Rows from block 8 of a small image classifier, named by matrix and row number. Rows with one number belong to one channel. Each number is 128 + 24 x the weight over its row's rms, rounded and kept within 0 to 255. All counts start at 0. Numbers have three digits each. After the name is the row's rms in percent of the matrix's.
Before each channel's rows are labels from the 100 images, of 14848, where the channel reaches its highest value: "top examples" is what is common among them. Only what is clearly more common there than usual is listed. The data: short English words printed on busy colour backdrops. In brackets: how many of the 100, against the usual share in percent.
# r30: branch 2 reduce pointwise conv (model.blocks.8.r3.0.weight, 52x144x1x1), inputs 0-143
# b30: branch 2 3x3 conv (model.blocks.8.b3.0.weight, 78x52x3x3, transposed, each kernel summed), outputs 0-77

top examples: the letter d (90 vs 15.1); capitals (63 vs 33.3); the letter b (32 vs 10.8); the letter y (26 vs 5.8)
r30.15 097:147139083123118102169157136136159149140161090112128108150090155145170132134117134129116119111141087157136095109165137159126112133095132141131069113119158142143133141097131131166096121074143122157134095104120165174142131131125077169108164116134112121114109159089154091113143120117152151164098139134120135099101105134114137148142113137088105128141129138132089169098096118084117121106124127123114072142134110118147116127194135126137080
b30.15 087:134094081145074101168125114152153111127134103107123158140119128104109113139107136164102140091114117162147120126064096130132112127145085078111100126123129144133081080084128154131140111159140124128109120121121137119104178115133110143118

top examples: the letter o (72 vs 33.9); the letter z (59 vs 1.4); word: zoo (28 vs 0.5)
r30.27 103:129140114142129146096142107150158119146144140150096117100123138155087099113135143142132154068115141111133124086141109134110109109100162109102167093130086099091164110129095133105176133069115116124132134186128091109099102092165121125167111165143118141130067095122139073126136136126125124141113070123112122157175124113113125138120133129165118116125120129137114149119111127134140138126123131119130059137138127079096137091111120132151169
b30.27 090:099155163113167138097119160165171139143136103136131120132131094152122100157203112113166143165108090118118148080086126125146109112109139119093131114114106162149110122130114130131077136115128118137136114132146134178097104150134118138143

top examples: the letter t (97 vs 23.3)
r30.29 099:130145133132166158101109122096127111113129129110125141164115139171117115105122108121127162135123147145142079157083161116103106177131107176125071153127088131130131144169107114092178090119095135113154156120166172149141165132116102176152116123137106131094160140127136124091117139115124123113090108117126128159129156134121178134132123126120124121116161114127114150123116119125122083084114117122159111122194124087130131063103136134166128
b30.29 088:080119088105117147107128159146149132110121138151145155102083087105105150126089119143118084147141079159140125128132142132111121137158110113142134109143139150082113123070162131178120098098102099100136114133137099115136136131166107163119

top examples: capitals (100 vs 33.3); the letter r (86 vs 22.9)
r30.43 099:125119126165127114129128127140172130126117125128180123138113137124117111127134148140126153116123130112153108101165182162124078173124126110092100139151127077127115091118155131125091190080134070169130104176155093161077135173121107124130143141120088124117133071093133150118135123132133128119077050144119114178158107110122132152109139131181114134123121131129122137125116138141138117112119137129155127118108080121137127115143135131142135
b30.43 131:109100129140087140112106151106141138133106152111055120155147139126142090126101136145099078123126116142085134140100155154135157109147145122131135175134106123123105101111158126117099091090103091096131097173121089117111103122130118160107

top examples: the letter a (64 vs 34.9); small letters (62 vs 33.1)
r30.45 099:139149111121115108114132139128128138157122115129150136122112159127155127113107144137126155112104114144117194149119151117166121119188138148104100158127156126075169130185109092115149110153138082110153121142134119134104133112121111086146150176122167143056090103112145123144129115109131149129081088118122115156134141142139121149118107133156119118135129125145094176121102111077123093152163123142049131112106141139079120120135127144147126
b30.45 102:109083076126151093113088129115101147175108100125110115100128116135100110107114105079117135114100144101128140114129160153116115113104091123135114130121147110104117078092115138092104115153127146123102074123103095170101154163118123120120

top examples: the letter p (77 vs 12.9)
r30.12 100:155102106086167127102099159125165135096074120143130105135119160147097142121097139181129126116144151112135153136109133155123144156122111113181061129128131112127156159127131141114076147154137092196114099120149140181153126080117131129098164109133163144092118080064171121184130154119109121124147099108131132126126117124129108148137114130139128108131146131148109139128135126124131092088098119135145132115131129111106134164093118123125134
b30.12 114:147115110119107113099132103129108117132155144136088138103148147106098132142129141119134053136083146156141122108130118091114076203099101134105096159121159110135137114134114155115162165140117087137129106130162112105149129111125124092126

top examples: capitals (99 vs 33.3); the letter l (91 vs 22.2)
r30.36 099:167116179069142136113114155140127152116144152125101129114177140149132122157115134115122129142111104152097089138187143158128154122080115128121124113121131113121127119111129094110140081146101118158111159163128137159103140097080082065117151109142083121177131118093112132094137121118121126117136098121123149137124113128133120171131127133125125129132146132104106161140127119133122103095187115116119181111100174089110120194152128122129116
b30.36 105:073106128137099132127129095143106116135114113125173123125167117094089124062124160061129140128108112139090131144130124108101125085117090107108124134123138140141147116103135103151138113120113130138163112126139106145122150090116106188088

top examples: the letter o (97 vs 33.9); the letter z (96 vs 1.4); word: zoo (44 vs 0.5); word: zero (28 vs 0.5)
r30.11 099:147108164136108135169072093106131177110120113093099131092104132117132152131137111101125133098117131117166142100154100109142150107108126109129160104120109153115098169078117102140084095177149134121090119110145134143121112109090128119153118161154112117114101159105144091125115135119134128129132106126131120138135097124119130165138125134161129127121118133123099136158134134117111133131144125130168128134158082073067132054098116140120204
b30.11 085:116174091167112162120138140101142155123129085109156136146105140103127103182162143138116093149124081154131112119133143123128142103155150154122145132188121148130087145107131139087123140102149112141197123146097117122151104124138129152111

top examples: the letter e (76 vs 35); the letter u (68 vs 9.4); the letter o (67 vs 33.9); the letter s (44 vs 16.3)
r30.2 093:186088143151131102113146166138123133117132139158128088111089105149098131106123115154137136162055131158159150102156095151164125100116151133118119133142148104130121131112128135110139139139157137137114110180159111097096152113128111131134143143113103123125115169126189111170132094134172131130125103122118149153098113134118139154132108131135122124128124124134099190146129142120139108063104127134131106138080131157209135100145129086137144
b30.2 080:155159139133121151192119108119132125073152132142156121115104110142155153149125114144120149117141203131120125170170084118086109127133145118150153156144148120152118120140173137136132148098130114177108124131143103133142144161110094161117

top examples: the letter o (68 vs 33.9); the letter l (58 vs 22.2); the letter c (56 vs 12.8)
r30.46 099:174131088151124114121149154134119130146174151109138182184135090134110119129089107126109110112168147130139108168123204115095124144122133173123133122119135127121191128132127100128104113104072114153097106185083141125104135169144120128123116173119093138153114133148120207115120127129134134130130116113132138136149129139134144147134122127089151131128147115127088159112093106114125110119115115130126111151103155100174118136137131104087105
b30.46 084:089104149108125126116139189137146142161130155123178112123122140097123132146142134125097150076150138091143110173126141115131177126110135098123137142082134094109147113109134108144121111134155100077162102093093122112114119134171138090140

top examples: the letter f (72 vs 8.7); the letter l (54 vs 22.2); the letter u (29 vs 9.4); the letter g (28 vs 10.2)
r30.16 104:127128132137133133138097139114122128109111146130156140124145138115106109153152149148121132117122115145113132091134126095134144127100144169102156122123103149107111131129096099123143155149160107155134106118131109140132138134075122156107073160094124139090127114132186120171133104132136141126111126119122147123130129148132110162103121136110092145131111117141118183126122127075123080113079124127130180121157209036115129178072138117116104
b30.16 086:114122106150159118138098123141101127140134128117132115102102103166126103117137097137145090165115115072126118099124112109135161167130131068057133138145194169147160165115125112098143147118123112124127136151132130135101099125102149103142

top examples: the letter l (95 vs 22.2); small letters (62 vs 33.1)
r30.48 100:144108153143160149138105152119100087122111134159126097121106121101118141132121145117126123121160111117126117093139150136063100111124145157135135094114126189180212140110141117108127140116101125118105097062153131140080163131135146136125150085091113151098192127068090184146130144123110134120127122117117131124137127143142111142136137134124115131142118123129117145140112127106117111123149125131139138064106133105140138177118148139108082
b30.48 076:117129093125159096129113153128144111118118150135130092144088097135148090134161124129111129140094180136101130107093122106154126157131095090148079132101134089106105112142131109155128141126091068118162124133126120102097168138075134107119

top examples: the letter k (79 vs 12.1)
r30.1 095:140101098172095108125103157202118139103115137114157114096108139173120155146094119132128135162100132125087116216145114168092146112119134164098151092125091113137133113075135097127100161114121091118129085074156135124144117070112134177138147134132123117108131152109169149093132126130122133128110112123135142099123129144137140123130127126116105135132120115127116153109126136109108116204134128123145118113103104131117127142101126114088105
b30.1 104:097127121152111139132105124182110150146115127125097060145117123145117158111105120138122141103137121125151090120122149120121091146113102104164123150139110087146119133118119129186148131152132061119157194160105103131106132120089131130129

top examples: the letter g (93 vs 10.2); small letters (60 vs 33.1)
r30.33 100:161044092111096121151119163149203122129108152133103142124144150130131113126169154135104137123167147127125083137147154142161091117098138114106171114119137122122139088136122141100168132072110116150129164120117121109124109079119127100112135123136104099109136086182089135165113150128168140126133121122120135135110143127129147135133134127098133135121120114141111175147122120114119100100081117133137065129115136132168122110072145119129109
b30.33 099:117173098108136112083134109124120136140128098120162170100121106100139131113122075140105171133197097137076145125094128138139110126130142119119112152122113127149121089115135158145088138143151132119115128120087077167137100098120135105149

top examples: the letter t (86 vs 23.3); capitals (66 vs 33.3)
r30.44 107:143129105150110117158125123139152119117145149112146162115132119167094144129110092099126118108123117123125110165126218075134093142129115112138104092126152132119131072138193106141087158138098113169165086105088129122095104093167119150119093132126114135130153155120138071098128115137129148120135126119126126141136108147133117142132125134125112136121145120122093150132129125096130113163130129132126106126188086070131129081085126123146171
b30.44 124:106105117153101132104132116121128087139092104124142105128099132130140143135130112126110114114105163066079149115163134160133143054133116145130109130088079110132127118106162097131165129140107126154145132158086120123114171153139160121096

top examples: capitals (99 vs 33.3); the letter r (50 vs 22.9)
r30.38 097:137095131128143127154123152126152142120069115138157122132114117098157128143153160164113173102126137135134138169114165155142157177103110084049088078122116142140109135109172143136094097092115136124129158125163100172114111179131129097112153150137050129105098131098102135165127110117139134138117111119119133122136132143128127172116123133111139136128132115136097150133098116104110106181092124125158158109094131110157124136118131129113109
b30.38 113:129089123099137128166105149105085156137102153098086120135146124116152120135114127118122122132158142129087152144130121129152098141132088103133098154163117131123131132116084156173122060109105100149156130155121155088090147096168142144111

top examples: small letters (67 vs 33.1); the letter b (58 vs 10.8); the letter y (36 vs 5.8)
r30.21 109:147125153111127107153134107137131144122167139109106098097117141135172120109134177137113138116122070148093127129093128148102120134138138163104160212120126093129133155091115129095104149059142121100083142108112137150117133110121156214143117106131106122114158161185139104129134109115143153128119118123134113137155136132144139153136126128120116121131115114123090160146119115106118116080131117122128125129119126207105127101174125132102146
b30.21 095:106102126109118122118142119128121099143128109104150208084114137141133126165153130089134156102076101127136109122066144142119148133163149090129111108126122104114093120104158153114111100138134129161146100117142166141120164158097114102135

top examples: the letter f (92 vs 8.7); small letters (87 vs 33.1)
r30.18 105:129144109106123104104120187127149170140105131155096142127108082132129136125136146138130114112079114099150105078156119096127145153156125105092153108134109116106083174155080138111140106132091102162131093136145106137224168123162176126114105145111128124136107057140194169155130117119142149128115169109129128121115127137138115145116122134126114140134129121133103148121122121123106121140104128127173165149134137131114118143160123122117110
b30.18 104:134116119128129157133104095094144118139131102107117093143142149119147104172137138136120098080142104145106144123114161137121111117124119092056125116155190163124131093111106113146120105129104171087158123139151120118145135146096151111183

top examples: the letter t (77 vs 23.3); capitals (66 vs 33.3); the letter e (61 vs 35)
r30.7 098:130141144149161096116117139120137109125106179108088152103107144144145117110120089112137135103153137119132083109128139187127096143124074124054137135128108135098133136106130128107132098094152106137108134142156159126122132103108153093146135132139100117107135097116152098105126112109133123110143132113133145142152125157121130154124126121126135120122120122147115154124119120080126119113194137126157185134142068150096134094175130134228141
b30.7 095:126114120119135155188154152114118175154132159143070112141140161099160144116136124150070118146088113119120128099097128122090156163127115129166140136100092083135101105168131147093126121127111115151157111111114102103119135139147125115150

top examples: small letters (83 vs 33.1); the letter f (72 vs 8.7)
r30.28 093:102133118087139146100116185119109117125141134159099127100186137139122140122106149121126131155109110117125106163118088104086165136102072129102108119131147110131116200153116125155176134122133118168094113138145145102110178166168137162144125076142059134113105167081145130139134136109154117145117118117115140153150102157124141137116121121124147139134117110146111165146115128100142136132162136134137153167169080133104134130139138133135090
b30.28 095:113130108112116117128120101119082103118118128133163132123147096111127112132109140079137112105110116083118129101085089101130105120127104084156115077079145137112124128063164143109123118136083150144121137092153158146088122117120107114096

top examples: the letter o (80 vs 33.9); bold (79 vs 46.2)
r30.0 100:135109143126175170128155168107101134092108135115126138064140169142146130113159120135153126140116096122106140141110126079107094120078102115171105148138146106085136142112116149119127089132126139106171101137114128108111128122108061134108117158151118137116082094166097150087130114105150150122097132134128144140123090126146103165125114132139147140130148131141104175137107148124111099078134136125100103145149048131095145122128113099115106
b30.0 109:114190114144125129113141099099142122108128157150160107143110143109138126116117094140151161148112144158192095149127131145078059112125112094101121149128154168129105113131138132126076138155140146145099135112123098109118107155116096138114

top examples: small letters (74 vs 33.1); the letter g (56 vs 10.2)
r30.10 100:111112093121153155112135168101118115090153117085139120130128146129161141137125128163118152126121107105097136167114116118159121086169163160197180124137132101112119141155129096128105137133110094125164156137098108072125119113123143083126112134162121129186092140149124077137139097140134132118130113120128122173111127147133129164097125145106129143122128102118087159148127123088102105108118117124178196108157092132154124137111151139130099
b30.10 098:111134102086159109143150077119107095114105100104151098115099096163090140106104144118117156122156088123150099133125111091148113123109113146138109102144101115103090112147091118105158149124128140137106114076110094123098119114086106091121

top examples: capitals (96 vs 33.3); the letter e (83 vs 35)
r30.8 097:146124175103128168127131154143129142137125102138117093130165139144113141141132144102137151105100114119152086091182063176122136182147139158112099129126139124122122086152107098147130184086089096102093178125116123176091150152147075146135136104112054117114158180119120137122118117129130128136109101120118146160132122140127114156114103127127123145123118120139123147119119133127121111151150130131133174141094130146117127073113137121122153
b30.8 098:171120115135087114138160137104118133147122111107117128133161158113138109107125126149150161157100171084094121126156124146138105081145148173126111085149118111138152131115140135111150086142102081178103118136124142111186133123136132145083

top examples: the letter k (90 vs 12.1); the letter c (39 vs 12.8)
r30.25 100:135132144140119133121170080197091132120151119097149106094141118145110134113130132154128136112127113148139138191131104170083127117111142199111123141120123147192166158095114143117138125113152136102090106120161156110104136126066143157139145119096159121092149188089130169091127130124132135142104093104120127147106118137124138152097092114151117126127113134149128169114124121119134123133117128135116078102091104136098139140140130122126164
b30.25 086:104116149071110135112141131094101143133139134152105142112098124122149117157115118108149169130152173162135148122062118116123150166156124115130123150092127072130110114137122089151139137091198132100129145106112115115118163116118146098118

top examples: the letter p (83 vs 12.9)
r30.3 093:134161101120162162108114120110141125122111093155089130120125145141125128150118115131128142097129152124130042100127126207169162142082087106118133122130154124113171132092158183130118088078101117119102091088105144130134120146121090106073168120097119117145130156121086151095133124147150144125130125137120139163115122137119129145142131135130125129117151125123107157126133131108118112105144149124182090125125098119140127090183136132125098
b30.3 112:158121132163117082110091162118121136125160132166112136164180107142157100112103126141121139161085101131100167107081140134133174109147130119162125144119112161131133127117083106099131140149068124131125088150133122126143146149144124093117

top examples: capitals (92 vs 33.3); the letter n (50 vs 22.3); the letter u (36 vs 9.4)
r30.9 097:135155151102152136120146118116116115111151113105131171115107172149113124158114113138136109095138149133117122118101111134103108149126097145145078126125092102143108120080154145150158190162120030114148130141144105154084110104158079146113097170167130113097126151105145140106141117136150127120081084137124121179159135115129126157117121126126106127121165121136102164108105116103124101149067123134125122091123115118135131163136140124124110
b30.9 083:136114102105144132135129133148148125193072177101114114134134133099085124165113140126090138136115165157129113107124118084119115107115130147072121128127138106171180136098162127106147111083134124131139134182122106142127097111115122121132

top examples: the letter s (96 vs 16.3); the letter u (32 vs 9.4)
r30.31 096:148104139098115116133159106185144146165141140140129106102128162120146108100131128139132121118110122139114088129139138097153085114114122141116064191111123122113124142105112114124134106129092113145097107113118144076089131078071098129140115105115078102196134129163104146134114108126117148134144111126129129146113131140119128122125106118143135121110131129125124152125127134112150103169100126125109113212094119147068120169127137121109186
b30.31 104:100129072141096151112124112126073096144137135097121118101121127159122135100156129135118116122044159126098149123093136099144128127112105108158100077140106114133094114152139106146131120119108111105140107147077132132096124157099145120106